Rows from expert 30 of block 3 of the encoder, named by matrix and row number. Rows with one number belong to one neuron. Each number is 500 + 50 x the weight over its row's rms, rounded and kept within 0 to 999. All counts start at 0. Numbers have three digits each. After the name is the row's rms in percent of the matrix's.
# up: expert up (encoder.blocks.3.mlp.up, 32x64x128), inputs 0-127
# down: expert down (encoder.blocks.3.mlp.down, 32x128x64, transposed), outputs 0-127
up.51 092:563461484422441493488355487492471471606467503477481441468460545497483502556598476554494499482465473545406501483585448473499497414456540527506602509453556510511486468487537453504484496562443497510519505510437551570533486468509420502555475521502530491526520471520606539520527542466395514600483493502478445486493503351537528555332527547522507469395493584507523513509493502524668520482494
down.51 083:514486502463450450499468495504411552484541475551539486512487462455480429515487449489502432484439517467469542489513426502525491520492498494533484581477473507481595544546451474465441533487702360494457509551546510551654520445586484496444523466594603416503490464499513544529444490622487556403570465465564474481512521481541473524369453488583522528500512485467486498463498563571500492529445
up.52 102:591416513516502513454527486524522454640503505628499460514553565512492523547547482413503609523570418455584497489476570520530480580518490502445492508602540512506446496509459531517564528656467445493510527459532501559437528481500449478476591420484495488494477572527555557527499488448579506397486493448458530520500507314547570556486525551438490471517489483489509485494486495407452508551517
down.52 090:467452525468598479511545520525537506460481469515384536471489449535432511512514490477470516521506498535419529499526492498477585484508476485527510430520427476482571432457477539472535551511559501561499519477536516473524585452544607585548541497556491463453446572532378558553503472474450543588438505556623527302448472547464513483459468590497542554541481461534489427471505495364564437448511
up.53 059:565487532441472452597556495511527528500466493484475536515570363471519601444353506498501484473429485469551486501504448508524502413539525539551413452399555499524425513503463509540533535496557419546561448520509446517465469461541534519459518520522495515450487468484432634483484472470589526471538509500413491556503516602374527495579478601497506463489505605480496505522555491435456530545375
down.53 069:472506454514437566488514482545454528486419490541557445486510431429541450582532536497464662459453455447482427652394529483427494450556473571428544520512505488582506456485460490456564472425481528559499501541410556547520538528510525543544499467547501501578490529472532459525464484567459509513472472480365428594567508469574527473499483510514482526472586504513508480612508463371512515458477
up.54 092:447546504430639482509510535629492508413541480449544546505489521503520527439494484553494371506501555409451458542531598495402499535515555507521437485523446343513499497503458506499500507426527515491480485479551497330434523453506535483431454496491528475505452601492421431496466550489450510437517513423595494501482512531425501534556523384500486545474510420467513470510526533539418514465482
down.54 093:560518522551501493451450478502519523499461464468582500520545557611527457515483513556532308470508595490523501355521620581585508556528468465461468484487492503492479529531539468516492375506380537517504476449424500478397478539615495462464450495539553540466559492492525509503445505516419507457502508506471543506492389498452490577514618448533495505453527558525439517451464537537482529544461
up.55 097:480510539272407482588536494502483517509517481536489483479392508495514515511417574528465502502577436504556489508525349492514528549570510508460369533530548622500454509502575487472524482646529493611506515457451462610559516508495532488557520470505557488510485447493428447508515497489442464539530530443455482546493461434469466509521515505559509542491493539501516478487481496426527436528560
down.55 100:617560510484502546537476481539475537533541496522371460525523476495472426470482528528496526500502455546546491383504432506474469452517382464523438519481415522467475461549475527479538652515501469482567491526549464552631563504361515401473565491460426540505513584508533486485489473570320478497535480520499425559544582533525516479552523534542448489478514485475531504516526477411547550478502
up.56 110:516478516449480486516645474513532547481493498618533480514430414502502526492527508468488381522449507472427467467560563661501478412542556563525353492510446414478476539461546514546526508557449503540516437549538495521510504516509498523596577472483582491513461463493434538531531543458488499470490514490625468534491480508465495489536520459404468429480530680492476483466463493581450500482477
down.56 106:551569528590511443469445463538443571495538493526487524462515495437539461546491484468460642477495452489504443451524578544467476502542442504461486495524512476489519558538499506541528398498625424538486517433508494515362507496503386431469471455531465492557605531417554520489564473503497526533456502523458509541548566535477487469592583465582499425460494439495445520464505580318546549496472
up.57 096:552496502462519489523529471485542532534413505501495524499601462490506528413472513466527450528489416462468480478584505538542479377591481581487228487560502425491435537484479474497482503587513513437495543477520509509534458542495526500555692541514516492486487415484480532497513476486521536467502509465543451479532481528390463535546519486496474498494505626509485516479481478498398522544495
down.57 107:509518442612520445457451475494445560475479511562516505455475453457544415556474571500480652487518523500499430510536616476424489440533445482452485434482487461504500580672502523487486605492585529544489477506473480492503525443499504488478511515459453537575525537442467506526476461491384506517440493515420470576577539488547520441498523507601479538425506509503459521582474559329522495479515
up.58 066:546478500593444526453505470481440571567578503568477590518619393535479536548435488468491383511647449430518494482454516554526493417599555554594466548498378529473498563548462476505517490471544407489545471473514448447429424477537464472567523446477622477485466492490520562523522477537462490579495495511543518530515468558411500489532525538549503454525557554474440487484449500544533488575495
down.58 075:549502481560493419576521515494402526462590527524497517550486453443581530473567585469476505505545471440576498481513485454483474486505559570498476497403576531520470616483557485485549404436518558474539484509544479502463457417550501624517418439506520474482386487500463568440500503443504506596389511482341520546506512477567474511546473565444528518536493544553470501525451566411527405501500
up.59 068:470511493416452477564516482507491558461399463508533494534555471493525417501540505283517515493521497499542488542572617412429454480446588532534515508426547509531484490545458451516463502457466454579485488466400471555502525475511464447520615510492473488487527483535529567512529526503524514425536541540384575587470519547555527627533543610513467526555513572424513506534500464517565519510477
down.59 074:541527503435666478422478472559510529480502404581561464466502426468462403450497522549451537484536531468443540561491505616544468486552487513524507586400446478491434386449482537522502509510548544503473454622507514551518461504493539486427496504415434417511495571464418494511621519556531483465466529464380499399560552496491559554524530480475504547505491582495499441475505492527559530511464
up.60 105:502553508529622524507496539539542582495327510517479510541481482505512450485411488450503450488530546497646512495469451535479505473565472456444527506470417441503543550509505510518477495383441571568515507486634463467497445500496538516413508450510510494497470448491464381505467494483447488389498471516513507458500506597428502533486512424475530521620480322503511486479514523549529465556529
down.60 111:648514526419414464551452456438629438475410520454573479505537510529628425478514482505536427509518549506512429529463533466531498528485505488509465457386529532519464419637555432538532548510416511502577518451420506558447468515643519523532425507454458526497551455499452460497534474511476531483521478468551515404536528562439499526503579451450482511463480496527439507559545464532506529562508
up.61 082:471610482454417503495588529511485535390432454545473485484508488486499397470540568557564546514394597470565494456457461473561502458430524510525531512471409464490486533561495505510456478458477535541507562514535511423475498521506614420576557455509494463483514564425378459526467497514472490407525497424373485501506515538477451391582491535534516499410512571487469526532512491631475506534553
down.61 082:532522587486551461425445499444401476501407502513563486422541510558477484471435560526429563534567550478459558423538532463425440491586443489498503557536485532486432453602460523544468414519360502479518525495545457530526513526483532394434609475565358464451505516548469468543479526481528491561479460521439531498509485460507524476587551464477516416562523484540558544583450553533564501461565